A small encoder-decoder audio transcriber, trained from scratch: encoder moe soft, encoder layers 10.
Rows from block 5 of the audio encoder of a small encoder-decoder audio transcriber, named by matrix and row number. Rows with one number within an expert belong to one neuron, the router's apart. Each number is 128 + 32 x the weight over its row's rms, rounded and kept within 0 to 255. All counts start at 0. Numbers have three digits each. After the name is the row's rms in percent of the matrix's.
After each expert's rows are labels from the 100 clips, of 14976, where the router gives the expert most weight on average: "top examples" is what is common among them. Only what is clearly more common there than usual is listed. The data: melodies that start on their tonic, played by one synthesised instrument.
# router: slot weights (encoder.blocks.5.mlp.router.weight, 64x128), inputs 0-127
# up: expert up (encoder.blocks.5.mlp.up, 32x128x128), inputs 0-127
# down: expert down (encoder.blocks.5.mlp.down, 32x128x128, transposed), outputs 0-127

# expert 25
router.50 089:131126064081105184116120143133161106129164098139101171148116116082131148094124184142114087118150124119155115117113125156107154128107133125108192087095162170136091119078139081155159108105074144135112136129183207141095173154100172109090123090134091177182149169144185165101122062094111151151088121205183092149156073174130142199102147164100117131162088078157115122080125113148129159139142
router.51 094:083097098089182151134110109101132144119166059120147119149083138111125143102149126169153177134176153095136121159156109121136142120122090127105104113140102131105085133180109221093150129092150090074152105109135094156103088070172156174114158125084086132116162120056122169092074148084165103123115145095163093101192106060157168157155172130202114103088165110111101100106104102169121150095152
up.0 130:125137091096127125165102143132184165097116143133180153163116121125114101140141151145198098166085174154064151154152158111128152134168113159168059000092102084171116127134133136126158115160130124091143104116124132133101108150145080120103141074194126064122110149085077108077142134167125107094181096139173099132137108168150142120107165169126119158167115133166104109200118118101097185150123
down.0 138:161180140152119115060112167096098109166148146122110110092156123114152160148161074067038139086144095094105142092112080141188136126128112103115216153159145161090147151124087092124121136061117112143097144116175101093197171120164165079145095144078173152115166133123144173148142095084096155165152126149070169127145113089099097127105100138121123135124126156141170157058142150130144087127079
up.1 143:110074169176093141098164074153092103105125179099094094107142125191124122133108096072117104164132126161103130099071193109122141191161140116154167169087147182099142126132144106185106137055120150125130150105192121157183143122137127066140106209125150113120136156105141055163114116112120112104117118186127133104087102157105155114148104137105096087178113117133133210190116098116105087110127
down.1 136:100164116081174190140121103128146156082133124142137137126101062066053099137174154137176131105143143123157130182165113147075133080087163143112105140120078040132144115105128180123139107193140150108124098158050159135065116139085107168137153085163106159177107087112134159107116140142153122106154117108166102152152140125122073128103197150122148101130155140148133061113080153153141199143131
top examples: the note G#; the note F#; the note B; tonic: B

# expert 17
router.34 102:147148175120067114088103093159102120098118129164184091136151104156107127063118099122101155103133087100079113113114142110110086105132124208169126084079166152112116149147155104146097185150136071116083156136163105108130147136166084089147101148142137160098166146071138099126146091068082183073185188096131106156122116099148125072112127088167086106124078193088117153117175125169128089113097
router.35 098:179107102145116168101150151103174106130152157115227127081122154106079179163104154160092096197079105118142133115159133119122133071140075120091124152115109110119177088145109133110136143092124092126059100166141118109151169135217110126126102174097140111109153164116128161145140090221102120166103085120102127107151085178108144122132153172132172072111137185094143100101145136152146106159067
up.0 112:112162147124157154178147150089158125110100157078138126085151146098125072141168179128110076115105145147210143183156140148119149091134093090085146144147187099088133128083166079121082104106119142181174116143120167125137098117093168129141182153096142114193108129080197133134081159143111110167107090208098090118106074175117103177147130160053138087103141105170145120139107140150128171135131
down.0 114:187095111143127114085112112138088152122117114146103127137147074097170141118098105155119153090151146091123177117110156152105099108100176169173126117085100104114136137161138164118148194176121114090066182126150143098135153139200074090126072076168098134033152107138081144110134092122156171083187182090120162122150159135100136114075122108185098162120141157073091136123138066129123117082094
up.1 091:119100077085144155184112127115111149097112135127129146111143098061030097118150134183134138123111150162166167185115132169106114089088168090107087148106096126155109142115134145091189069167108162083164146138109198101080124140084156153050164132157148122147088112172148136094137134137146143130142149102089094171083093176121073169162133117159152164104132110171121089088097081152105176097141
down.1 081:128121105121127067083043111111080116109138151091109108092140132120126127095156154178063073159113094137202206167135148170108094098093159124111131123115115152111201075129136145124116136113159168162141179164101205142155127111107106089155115116167129120134112156167170110160146145146177138105124160157080116129077101134106118128119078151097143109087184139094218168089155096144127088119125
top examples: bass guitar-like; thin (high-pass); tonic: A; tonic: F

# expert 27
router.54 094:128118145070192161153190135121103133122120137131141109135143148071135089184182176127122123177135119081170112149134089170092119155090113116142150052121145072116113168144146128143162156166072162164195117165176094053078114186148156095107125115138102074178098172110139160173124061132122132178129106121107097105086164119093135121118114165127094116138144141142087083078155087120134180123151
router.55 097:150102155148103142121092129077117159102041160123127153120145091114129183074082138123097140114217139140133119148088127102163087103086202071096119130162115099135042168118117172149104135145113136083157179112122168105179111120046169135116149109113097154167074082119175136147159130116119188105146150122132170133163127098091090106201139086137147109116126139164126143115144111131138189101145
up.0 107:098146146139095158147141107138155134132130122080130187153158138132088041096138155091164151136141118169100117175171143122110160153165111136099090112123153120156128150135181083124116090136101195106201095045155108133140088099082155129135191152116163084199119105130129095100093145163125099118102127161150087163122089142164123181140146117091090121144087059190111108165109185102070143176126
down.0 092:181142183175158109078113127119100133094137078157173065085135128103133154118143144181075152146139106076116120132124139159162123161047156121159149146101141095117102106113135149124135167116172073147040189146140145111078172148152121144100104094156155167044163138135110178173127174111083148074112152106158099132094114120119184118128106150184117142103154194104127124147152079111183116120111
up.1 071:093093123130155162113150101154156136149149134162133134116147129143128145108179106107129135147127050125104146168110146109078118143164107182200123129123084128145168116117163136165214176137085150121168187115148166150107146145143083096103106143054137067062194083102155114099178107150104104126103153193131159115154164167049158119147135159141160127187127137196110113123113103115099084082120
down.1 074:077123082109150153201149101152104187199051173177094167150106118146158126150171108121169154089141152120102166100127114191181133093175151140071164121132159131153120140162125139132163070119121137157146061091136086134150093086125111142155149130064121116143101095148107107104129110101087100169156056132139086136110156112131074132151137079153120066140143102114156088164096149090073151155133
top examples: the note D#; tonic: D#; tonic: G#

# expert 11
router.22 094:108111100112170158080124117067141137104145158118113133116095106080084085056118214168117077129161135128155108176117142166056192110157130172174120176178153089193114087131158100091158126163146161117163132134070153160118115137121094110158171167154196112123170131139133143124094106180144140133136141081106150133117082128158108156149189143155144128192146100125109099114081179098114173140140
router.23 098:173147156189128115157118147098122120069123143094127139083152126138116153141121068119155170077113167128152132171081118077129114124109119092097162149155087174116115169142145146091132128105070141140136150165112121157175132104106207179152176115120138102111122130148186141179139127110075157091123156093108127188093050050175114146125091047116123144092081127156151182138139117166076185130122
up.2 086:086156107174071045121136117121129119138161175099153106128103108168087118038076134168148079149122058137132054141112149123143107108180169072105174092109129169148137121133155138112086132171136142143090175159141140166152135109101096139193149178103115127140134096155107090126077171147133111150108153216084155141152107144133185115161162088120099086177120148114169148118091116124143114108092
down.2 092:127084154127140139139131087163157124127113122114147119198121175095095144097112150171157061122122147145061122113135137056145150133174105133121103181130196091132137114168146102122123185141099079123132142154098102142092160147080109119113135114096115146190164117077090161133148137164128133147117171088179063146130087070134112122121147130109119145160120060173139029124092159083169168210125
up.3 098:129143180141085092117121125159066133115199167099146128106120163201150130054092100090151142077147079126144113116095182066143129057116127123113081110134101142180172129123161187189194164095107150123107143120106117153140118105127088164142065144132078126123117128151106079129057146159164069154150135194120126131111116124111112145146105097090143104101128146119137163184128160085141083150089
down.3 098:155097168044148181149213076157189121173096127136126126111092133106123154095165166194174077153150175158070108131160123140117156117126122189154109188094171173103173095111124114117135120158127069148105114138112099127085154161129089097142127141107143154129135130104153172120064111136147105114131111110165068130108126128149155120113164140085110152214135111146115099143138188075149166166089
top examples: the note G#; tonic: G#

# expert 21
router.42 082:152187173138133138120139162102080136136150133098081151164098123162113113100175093113105144125150151144099130113100089185101173109132088121124130117154151197085122162128116177065156162095125177160161151134121170116087148145173159185071175189138119115094118076117183134137124128156068139146149131193105165096222122127104063144125156108098130104110153114172180095120120067147080099123126
router.43 093:106157049104148085165117152153106103199128147127125157109132131111132151191189166173145083132149214140087135091134153140095138120150124086179108108127120120108139118106137177102077150170155142225132140134108117147076125119134170138129108114114200092137165117062182151138115130101103145121103111124165100097090094135174152175072157190101157152129139079161080100148136181159135143155117
up.2 062:184121092148077085140112161081095088081123139108108174105173151122130122161111086142107127123115155121099150073139123193167165144103113126112179138137171128119098174180125147079063151077085119160147175143099070099125138126103152132122135157142113106114115189170197142200137183144120157178114172169081097131163150127134146091117067175127164111092126106174158153091118073134144093177123
down.2 076:098128100082206151139083113162120143136110129128134133176105079113040141117091160195121099108145166077149128131177148169075116062099129191104135128098114145167071102114177114110126121108161121148051110163114164143108129123118151144145156084113136146084123168115138150133148170108151120094207138124145145070128136158123117185122159153132084218089119147111151092119068085123157155136147
up.3 073:146153125171139139179176177119138134128092139056103141091103148091155105134126121095116163067136117153168142127164168119095168086138123093045133103167120125151137201116120087126116070097102123166148128096101104118172084087127181136121148116081174151199071179134111108185151161143149106119126117148125139165097093133114099199131079166050149076124127144158135142103113160125087139098179
down.3 082:098126129062139137110120127166117157091107146126169114124065075079122179124148163160128129123079165068115192103156114149134125118155094145151170135088126090144162109088115150130151168157141116105088135162104166185075160189156112197147086071135087187101105163088082128125162110127135136075161135126098114120126096137106162111054114190215153146122148156091095119134160122106148072134115
top examples: the note C#; tonic: C#; the note F#

# expert 26
router.52 119:121128112112123147142096129093164136150134107142118097141127102116149148100176154120139112121169087154089057130134089153112077111099117140109174164174154095078112154115080177071153113091120108153121116147000127131061095127153169146170126091075153142160160142136086169081110112078176174082172152139163101140196120072127124151077137136108112138099134186087149138094107163133148132147133
router.53 131:133115134133162114122133141101101065149151073126147109107181106089129172105154116107117042140126091076149111117144099148094153065125069115135204154146236133071135161118162106092119176113167169162128144162116136081113128120145187112155144131044159165138157165129182148162095121103132144134113118132084162099116077111088129149101141134198100128118144141119178119092147164109114116155072
up.0 106:129089159116080140147154080136144095160123136131094159144147114189111079119099092137136104179117166159131147146174192144117146153155112198146131086065143101142169121100152086201156109137093160105120123114167118143091151154100129105125122114124093082100133113098065063095116130104152056169095123214167110158079133170136177132140173127140094091175088098109095113157082117058118140099127
down.0 089:098156083138180066199078148137106142106118115176120125073134098090131116097135103145077116140143181116185149154150084190119081099125144106080154135108166098084063155095073133099108112172098078143110090158118149133145112149074177132151161095125143146191072149147151134144143122165088127098147128094102116152091092056141088138097114130164176184063143140101158116095143136151142098147161
up.1 097:113164132132156135078079205146108151107105101174104156108129099135118174108168078083154203082149113121151157133101091178153121113095135139138115147117071080171100157110083204113177146167105066127096134121109146075140121131126108130067122090173070117121100158123111111147161086155132127114193154086106149155150170118142123137163141085157172162134114136154096061070144136146114129059165
down.1 102:116088141098062120199147100116148107172141161114177141147109162136121114153142139131129042216114123136138139112106183124088170122125130160085085095100144139133134103104164075206178124124155155178149118098132100137123075139084125096177127131129137129171102124097100133103101203174143058147131109125159079093134098173160125143090189132111122110167112086192141160173070108124133134147140
top examples: the note F; tonic: F; the note C

# expert 9
router.18 108:100116150106166132154136119171127083160112117122115182128100112110186180163142126117126076159129175110199147134135147159092136121152103168120146104073186109135119137142163070116119141124088145180114064123132113124093101098109094084095188074122168066182103171089144142177091126107139127085104125113099107103072135150126053160122136134132173207119073088177142130088136065139110130079124
router.19 096:088146081132153179197117111095184070115150155128141166129148102100142097132127128102179188192151123154131093132127129127152120133073093153070139097134088090140095101072099146117161151133091154096135082070131161099125087100109106105171184127172156109175148081123096168138139118194096122179223060120097152182150147128158107141149101162109134149121186160158166147134117105113145141134113
up.0 118:134066092128081113098108062122156104205156177104151117112162136140114123105101113180097079182077106146119099096128214106053126132129149130187148177137122138132168106135187110153096143134147143126149137132142146173107167085134118082142112154109159149097175081112080078103096128148121108130119168171138148049095120136125169113101110102149111117179111105069149192145116076070108124126123
down.0 099:125135124112151099149143167063148150077134129130162105108128122070160116113170127130131133090154152098154116115087032106157100113137164103112145113130142142066102177081070083091110114142144103129113109185084174114035145090089133156136123130128105138203097129147112149148183135124116176156124107116155107170088126096141069106073093140095118117044130168115183128079170163169166128145131
up.1 081:140065089116131155139223122129196156161165154133126174162153152155140100141127103138117148164151123137115133108182145105134075155116111160174135137084118104136148107127134168113169100155135095115150136091113087132104105116112075101174081134099140100142117109110011106088102097140166112138112065086131107176122161205145122122083179132141118117166140156125075109168111138086187118070073
down.1 100:142186150131111061053118128104094093118109177119104087090128167151167109076129138138037101163130116121126092101108125101124154128092134103114139147153175169143167092099132081128133110109170189148097172180100152111182136146122164090174103135111154211136129146157170099113144182144159113088072155141122123090167113080137141085111110167118180105076182108092172171145132132110160104170127
top examples: the note B; tonic: B

# expert 3
router.6 105:105147119084143109155131075133116100158147102090130126102092118095103102145172206231126062144118143101160195141125127189116140120180140162107111081086161163127130148124144079132122082139098172119185118130118151127122085138110133107132175143127159065103122134106149095155121190089172136101113124147117079099079083164077180127081143153164096134124088112107135052117078145186133128101113
router.7 086:124155135131072161153106045110124145092052179129171140194116193173125117128128126085136126106219136125124161192112091090183112148161109137130099112105095103111099120047091122102131120142181155156115100101092107156141126113103141101159098086085146136087107124126157163153072146123135050158141156162135095125128134137173146125188159131079092132127151131132148086162105171163156150171097
up.2 065:160132143124116114101095168086107091074164120175164090186146154061077142126140127157163163111126115080161127144143098175123102114053143167123105115150150097136092140127116126104135110151154086050133121150094124053122105129136130127085122126124180153148150099138085088127184097129120155156211094062069154145168197136107151132159109121135121191181164151111087123088133127173159151121079
down.2 060:144188144147135111092078152192143140094106157090062194097106112142188084111141097172121181210086053154160138113144146132162148142122097057139142102145123150146131080137123154145138129156145160119136184141128117136186154057066119135109083115168173122114110144090139066135173115111173133090107065161126178122074073105135166112166092125115137095112123140125128151118137136092124140147148
up.3 074:143171126167133105117083177124074125064125088125150141111126140134083179146118057092097134075126159124113122086132093124144069137093109113117172145122126176109119170102072155122049166102120123109102116127169105111148093146142123151150063131137124116127140149113139114225095118086119184142119153133075139115116124139067139085140103113112157109039158106080173175110216132179138137133138
down.3 076:101115094118126111115085108146164144107136155137143112179109057118079126093133115161101108162099177126120157189102125090071127086168193201164084121095111114155116111135180121118122177211186119123119141150102118178105146162186094124141133096098122199113118111183089126114111130169175117116180134096182131122138170167132130142092137131101128141096181129073051127157103126139159165085150
top examples: the note A#; tonic: A#

# expert 20
router.40 107:099148113176142093212098174144122085124117122107090135099085181171112093134103061123100098119128148110098155098142083097145089159099124129127150108152137120115126155128130124112132082143113103124114016145115076133146113169091130143120120130099156140167058156193138133159165141161151115127042110130069127144099089066152111142100083118095190116096145074187126183167160126095107116129153
router.41 087:151167117140182051157143098133055102100144167129139102154098128049096114150103162081094094120100166112117107133108143129136094146074150136192115164112110179123160115175148110150129149170170122138145122105123106160090087137103190179150101074215090118104138153072072101124147133089065150139104103155111152070140122080085151135136125156152098117094137104057082118118169140128160116123117
up.0 099:145058167167134149084163166145152077116140104149068130142123129134167126144156109091151114117129173094120116104164109140145162159134083134179159170133153142132108186130088081081128134096106126165119124126197097045149143147176138097129129196097141114122156129101179133157080085069120150154093152111134151170103154123054112143076115118171091159156074122167120082055098132153100067134115
down.0 105:121139091102101125171064116075157134106117105102135091099113091121070130117129156178109132124150124137134130177127134116165065067107170134098049116109104072126150086096126115194094107154141139146099163176062170176116147131101126149163091103141126165179096099184113084103129144193178127096187139137155135097177180149161124137169119097092165122118159177120099117165075153115165176138152
up.1 095:082141108163086144074110110111123141173122164131120178090134140144110082069107119113107105069130151146129104150152131063086145116222180089131173088157082141091183111099155163132179109102138127146142178107162163145158123085144122096154105173096116169110153096175106105137112109124104120132136124200115159098172071113140138121134133139097093060102142137052174162132095195134123113184134
down.1 090:128110096056170148124138105159134096159118063104158118143160114107090092145138106157207132095098132092191093103121088178157165111167125191123122133074143083147089133169151135125122175138092126111147063115125088128089112158154105132123154090135110131089112184084130110128112083047182128082118164128112126143098152156127121140095154126131100123148123062118048106171216099167147148135123
top examples: the note E; tonic: E

# expert 1
router.2 089:132164136073107133143133133147087127144104114174114090148179094134130130091126122146134064023143099086133183161122141123083087062193111122115156147147084169080155126183109186085127174090141079136143152116138094100123083110156140111148074097119128130085192112117088172146176075170147126060149094168131131129118132130106162175156089146134108097114135171158106155102108105133099089120079
router.3 096:132104068061109141150125140125137159179194104155142177133164168160115140154161160181121107129109086075189157098086131128135123112074076143100154111151127124091057097134126146103085106052172112100117103113088150092098047101068154137107105127087103140107158131157176125115130131139103089116157115112184126180129124172116078130094106097148099096137146133127166078059085148172131165146125
up.0 120:109154116135170075140084096157088123108145149153132111137125054148062120102175152141117140122084143140130188133109135128123099121151188192181060108096083121149158161152141178156109165156149145082106152076129193147122141161115121160063127096199103127129094110148162076122151110126188114125105203098122159138120093145148094121139153065158166166137138152130098080150144063097103143083122
down.0 096:178157125099055151141182140136139124165171188098107128135140195164192142163130089094090107153116099125067104082105157089157113150110087110116147169154141133101189126146099093132141110073122124142125091106180080127156093140147091108191127161067088135124144115114128125138128173142074093179149160099108124113136169119149198092092084133128071089125128166139093156172104146158123115134046
up.1 061:166165092130140120177132105165120134160103111173164113118146123178169204122129156218120149118199125169048152138135177109142132168120086136175176080144137100111129156142104097165098171103148104128118125178182129153108101067154104115157083114100099077110147136083118145127149091134100136056111108119156111107172143121131110108091133104195135104126057128073138094144086156097130159096175
down.1 091:094094143157091130113067136097113116102111163117167124114092126153093082084189085131178146080168175217126157146137153110131144140184138160158119108058142164065091163099143159089168178131136134117074161106089146116161114119097092132115084091120118163129117136124141112162182170135112072122155146120086062182118114146106086151081134116108138068129150169133127120056142190157107144112132
top examples: the note F; the note G; tonic: F

# expert 18
router.36 096:086154113137085067174091116098127131117051112123134086098080184086091096157083105084130130194103125151081126155132121090119121162104174085105109104108083175111174158127107111167100114106107076105153095168114082155132098162071092160117156118132125117204125111145128117146141182154141119118128079171071136128081121121151091128106121161129148124172063138141100129193133052128131161070141
router.37 101:168126109165125094106089107130143078145109162121118064103085102100147180171093066157120106158093107129131140132092155220035034142121150167137141113116136128152136105099186063099101098122133126177111147123149181117129062034152150150144117165181132114092115121121115122164148132115139154126119144160102115108103118135135134184143140137120116122128183181150162186115153065124124132139098
up.0 085:120101142078122124107127113142138098150112107108153167145131144151131113066147154112183098129186157118130168138112165139186166140174119134152119132127089140141115139143137102216138097112160097110172092085156153077137155110176154123092134158109090050135105180109129161163118160035108128139105146133171136131079123103078165135137166077167084097117079044106099106164114113167061080083131
down.0 082:149109140085081129097165083098182129127100172137114108122132127117136126159164136106064168101149175055153117090116137135130109115068141135081055119081152074131125108083108139008127177108135070178172111108106132119076140101102114165118123106109092173098120080141106140091089176164118116139155123151128116139148119115137117109098078146123162098130169161071132123156088136063185152124161
up.1 068:087116123108141132134148098188115094098128083141092125110145134087130131047114144129110163144164152179055121142075143133122196082136136083102106119152106156124096146186154079151116154087097151119181090112189120080143077112103138162153109162137124117094061121161100115099102131140124128105180111153179119191091170081138139175105163121129113089168092097083186119102088087133065105100165
down.1 083:155142192143089121099205136092110062138154150137149071144094140175164122131100162122112180063175160122115135167118105130139112133135124130103104201094121118112190115172140085071078096104097160193077128154139092145116116120154126162111123133147078162119086123088116094094109095128098135120129128058124078109168100130158133102147179128115099163138224116095145084151155119104187125122093
top examples: the note A; tonic: A

# expert 22
router.44 094:091164213150106172127154130088189101116122089107129140137134164157135148042138115153163118053115153138147137108119158116121057109144088148131061176174135049133084102124104174160088149142111190073120120130130109189098097068133150139133104130166079139151118112150145158104081117161135107122133192109179154096146156168127180153149084133093137167149109120115143082123155130097108149169124
router.45 092:125079165084151101172191167152164131165138140115201156085100074107161104125142155152118134098166114105083140169122152104150118134157108131145087109146099107114137137160119092111172126097153104073133098127131123110075089157154166095141136085097158120125136078158162169109084144075186036171136125080153083169141131158150174140125103184093169078159168138106123120145121114038114157135172
up.2 090:099129141126105087110151077145110100136150125098059102122172154156154150165085039044128113121166152115122162106130134123147185154141119120100186170128153230102110127144125121136093211102101123161122097072148132124181141116093159077155099198076144083138148144171152111167115122087137158155113155168098170147125125149110146164174077151105135153145126121134145154141155069140098094135103
down.2 094:128087150096185149151095123094209107087095110185111091108100095137107103109133170193150095124059136134120215176158146129122113071116197189132104138117128113113177128112189135140134107160149102088112149135110126157047130160112099142134119133151145132086126071142093115109117155073116138108130194119166136149125095158088115110122165156135118177115193159094117072130127119084192130111137
up.3 132:106170143176111122111118196097106124157088124094104126087121141171095155185137090049115147081180131161142107150130108096147146134096130072075143168176163200103090120094101157160110109096128097146125146107154089130190111110115194136117132142110123140148086144198146121206118137122086139147147150135097147144148095138127134148194049137081166101054117103130165184141159163149131129130139
down.3 154:171157110080155100102132107154122131149168106141171118161126100107173139174105159209156075161099138112130129117137107154112167118129131213136125120089186122143184114139157106120140131162145129113103131150119127123056140177180096138103137099146130169092178154071095118110148142058141119111111147143158130078073098130109125118074186161221087195141122142064111107127130078100119086153090
top examples: the note G#; tonic: G#; tonic: G

# expert 15
router.30 098:078125099105176167105076152110190174143085164140102157108116145141087135088101148124203102182131138180090152156178103111111146150100140146138125105124108094165164129115176132125125111140151121086168115116054141150149099157094130101150194158185063130153055108163102102111079126237133161125122105147134105143179154132125099132169156105076133092125156124194104155156115111113122129111159
router.31 117:143115129128199148150193174150146131158124100159130143132103076088139093159150211156155142107096187123126131140185089165108146175141069149101138148157115122112156110177126134117139150168162163190153114154136111105079162152107171130094166074152154120157132143126166208082127073132121150140083111118135117120144138155067076185087149109134102171069081120088133062073136155144131122122156
up.0 094:125104166098074122057168100168142107142154130106174105103110139131122092133109144143150089155089080139161149092140118094085152127121120137155100112100162150118180101111201112163161125104131146126167124162115165116121192136186126130115173108111127146126167109078081117011099174074121087134094161170195171118127111150160127154059114130134105122133086163140184137116079097161164107171087
down.0 099:082126125171115124125109187144161156117153100122118068092095162122097135186192121092114124099128117113049043106100124121169086088181158102086136158173150090085126138102074161136070110127141112062085127133198102117134144126065104157167136143083126113144106188177156123160169121117116167183121066138117074177116161117133134067130108132110143151091130139130107125134160166130116106102158
up.1 103:172133148120089170150109160152110142113089088150112138161135189134147193114102047157151130134117126080087072063040124094123135143084130078119152123105134164126108163119093153157112173076130107194095123112147068100139077113188109108112106112108142110085179142147142094161157082193149169138153170067111168104115121122105168092119135167117136117162171166182129144133140126124115137114073
down.1 093:123131150126148121107133103114121121102074063086141165119088131109098119109122149170122090107080089107166135184158127162074141152112164184119089144103144131104159122156155129105186158108163185147162198139128151080134097182136077110115144113163150093075187150122161160098084165108214056091160135105123080107134123156084113113196147170147144149099122087143147132121114101145181142175074
top examples: the note G#; tonic: G#

# expert 24
router.48 094:073170140173117154168122152112090130140153119137107123101159078095118171110153118185138148132099132135121154148068150102068157122084089090084165083137109188155093129127137133126132139104151183100149121110149162128182118192181191143105103198127163151128140140092167184146157074082126139086098109147138166097107092146142082173186129147147157079111078132174147087079144143073083117134169
router.49 087:167121127148133090114102148123158148146145117116127089139118069125147141112119119101172236107152134090138133117099116123165144076145193101164124110130107119156084066161091169136115080167119074139097112121072132146061107092114121150099052136129070098085147099069072113085109138163147181163132129068184120111124105148096144111095047118128121151122148157119174102151138080152098185140138
up.0 114:130151123182108173136187174093091119127146101126154140121167186171181166158140059077115170099182137128071060064113115088157136152102103083110158102163139147072109100108101141142180143109121068127129147128142059153198147107122133134157139162078141150153141162160119120166109135140110115168144093097118116157181119147164174136143071131081165046153134136150128176141106141144141104098133
down.0 113:105087130086135111111096127195124109120134112120117128157129081127088109099117163184156082164106138115143215174122153146120130142145184162134137088072119103173135176139192116151134155125142163112110125132163172145099120171090131130117100119154138098114104109120127103101143141135183120078116201184140127077074089162079139202167165156187098171158095074130110135173091063127106149080164
up.1 125:160166115124191104129119172109100149113119060126185112124091168122142194170179073118100125095151141098126114112121050165180088090040118110096137126128148109114095139121074140051145157151130075176097117184142129091129124125140094137097146097123142151118127151180116140150183120156158139129182149034074129152154130119137138125100146077154185162128164169148116127123152145131135132103077
down.1 143:105124171147098136130095099164122069170151160079118172114186146194091128127086130136134153166115063168109159107121200109096163157145150165162123097087138141140155119129156083215123090104170173099162126108141144181155115120137147109120116189121155088132101095120175071125079174130141097162113147205134141102094112187134151173189154123135091139162126098137125152157080114087075130117119
top examples: the note C#; tonic: C#; the note G#

# expert 5
router.10 137:125139171201098099065094073147101111128107139139105097117136145163141123085111094135135142107149142040093137102097114116197073114121120166182113170089109134090154144121125156156084156168136066134114157135142102136175204156177109133135087160174097152079171139081099111149138117106092144090127150118097127104144168076127176063150060117184140134121148190107117160133176102138120108115101
router.11 106:120187074129126150148110120116134116152144145113089149067074120152116164113148108101151135073161056155167112156178108160102137105184073104205161142154094149079131148092131125091091103078183141145101172147153148157105177116164185143152174111085113129130172084145145108189097104104108153123084163143073151173158125111076110180138132159110131124113084111088185097079116145133115147106081
up.0 089:090105133109098159122107170069169200185149141094148138106151114164076106128107141093151135114188106140142086161118100113145138080138139080101093109169137119115099160104099148107161129133138136123157123107112125116171114070114147177185117145093089127170137121196133150122125134188118085148150100144138143153195119150168093136203111141025141075072144141145171106147129191139150165193150
down.0 097:200171119101146095091112086176121087098105119130154113142095133079182176171099087155093096178095141089124147083148137170170131155119123164150170119099181132147146128154130125072103189131109122127118133135156128098089138147159146105084074087149186085110180159063099150147164100147111181139099141101115114153080140168097135095085166149222105177168089115105115131119177092117123106124137
up.1 075:154135070127218164186136154143149109098128063129154155124135140043121156152126118190135079148123171144138102096139092161141109114045108048048105078112121116194141093138082157088133108162119078086112132157116109133121116102139123113108144116129109130170100150171107150194172131164119121143176071156145119183094145098114121137113154140129162148127102119179147104138166088125148173106132
down.1 088:137094137133165117130130152137107107203151139096106159148084168127129177117168065181121086154070069127119106100084159129134137121105123062146179114107137185146177113134192147137164139041146177151133149144167099119135141163144149112120110140091162114121111129179182106168121095135120144118104180133086132114072094126089147135169139134171148154122090070122177147102145110108066035148098
top examples: staccato

# expert 13
router.26 097:100118159168101142120129111169128142107089091101158182109102158161105095133100096127113147153142146179161164138136127069095116147072132091109105127152153182127050063121119114142122049120134145114078106084098071138168123120113118159086116132116162123130122164154112133178132168166115122165144155146105143175059103068164182126186064078092166122129156113163106158153090126123120172127218
router.27 087:106180075081124107078116116127152071078179132136125119132098158124165117124148134138108116109097173113119208098097160144149117102161148128133156130126109070157076148172178171160141128182188159113156098131125149125012074173118155164098128114125114118131070109094178133129161138107087054145133105128098108142108100175119139099081182157136159061153147165116116095098169115154109123113134
up.2 080:123150148138119148141099141112156197122117133191125128117163073099089088151175114149149195118123120160166165162144154125101090125150214158139046089101114071185145148164133152168169066147125125101150166067069143144100120134123163177127160126138092108104123132114112110060137139163129106110208090146165189131158125067152098146106156077141134117145154160065130133129095138125112133107169
down.2 080:183169147168071106140245107110094116167153133111122095076178126129144126158144135113081132140155107171115121137118107112136130163132109103099143116171126156119133156175111102081118147066091096161119130204142124042138098115166137147139106188095153094142156096170158162129105138056068160152096084118164119139168108104121087143133127143160126126088106113170104143126196143164140111137055
up.3 075:108177092102112088159089124115128183168103133211110085144119107155126173102095095141078213084123152092118117102149130083110106134154163149115109122122123104106178139098136123127128176154142129165131158169125144127110132104170110107112109129102133185085127054142135149104107110182104117094206173082153156106181152086129113055060163076122156143140099196111083127115189138126128149149098
down.3 074:194107098167117158148103137139134112168132166107035172104104131157068125064155110113138099122128138128035140142120145140107136147127099094191164151129110160080067129136165131137135127098195150156121146111150135080156082114106143064122145116162162093171118122118167128138151101047109141158143075120111125141187130123108127173143087109147109099127124088130182097082071154187071099101131
top examples: the note E; tonic: E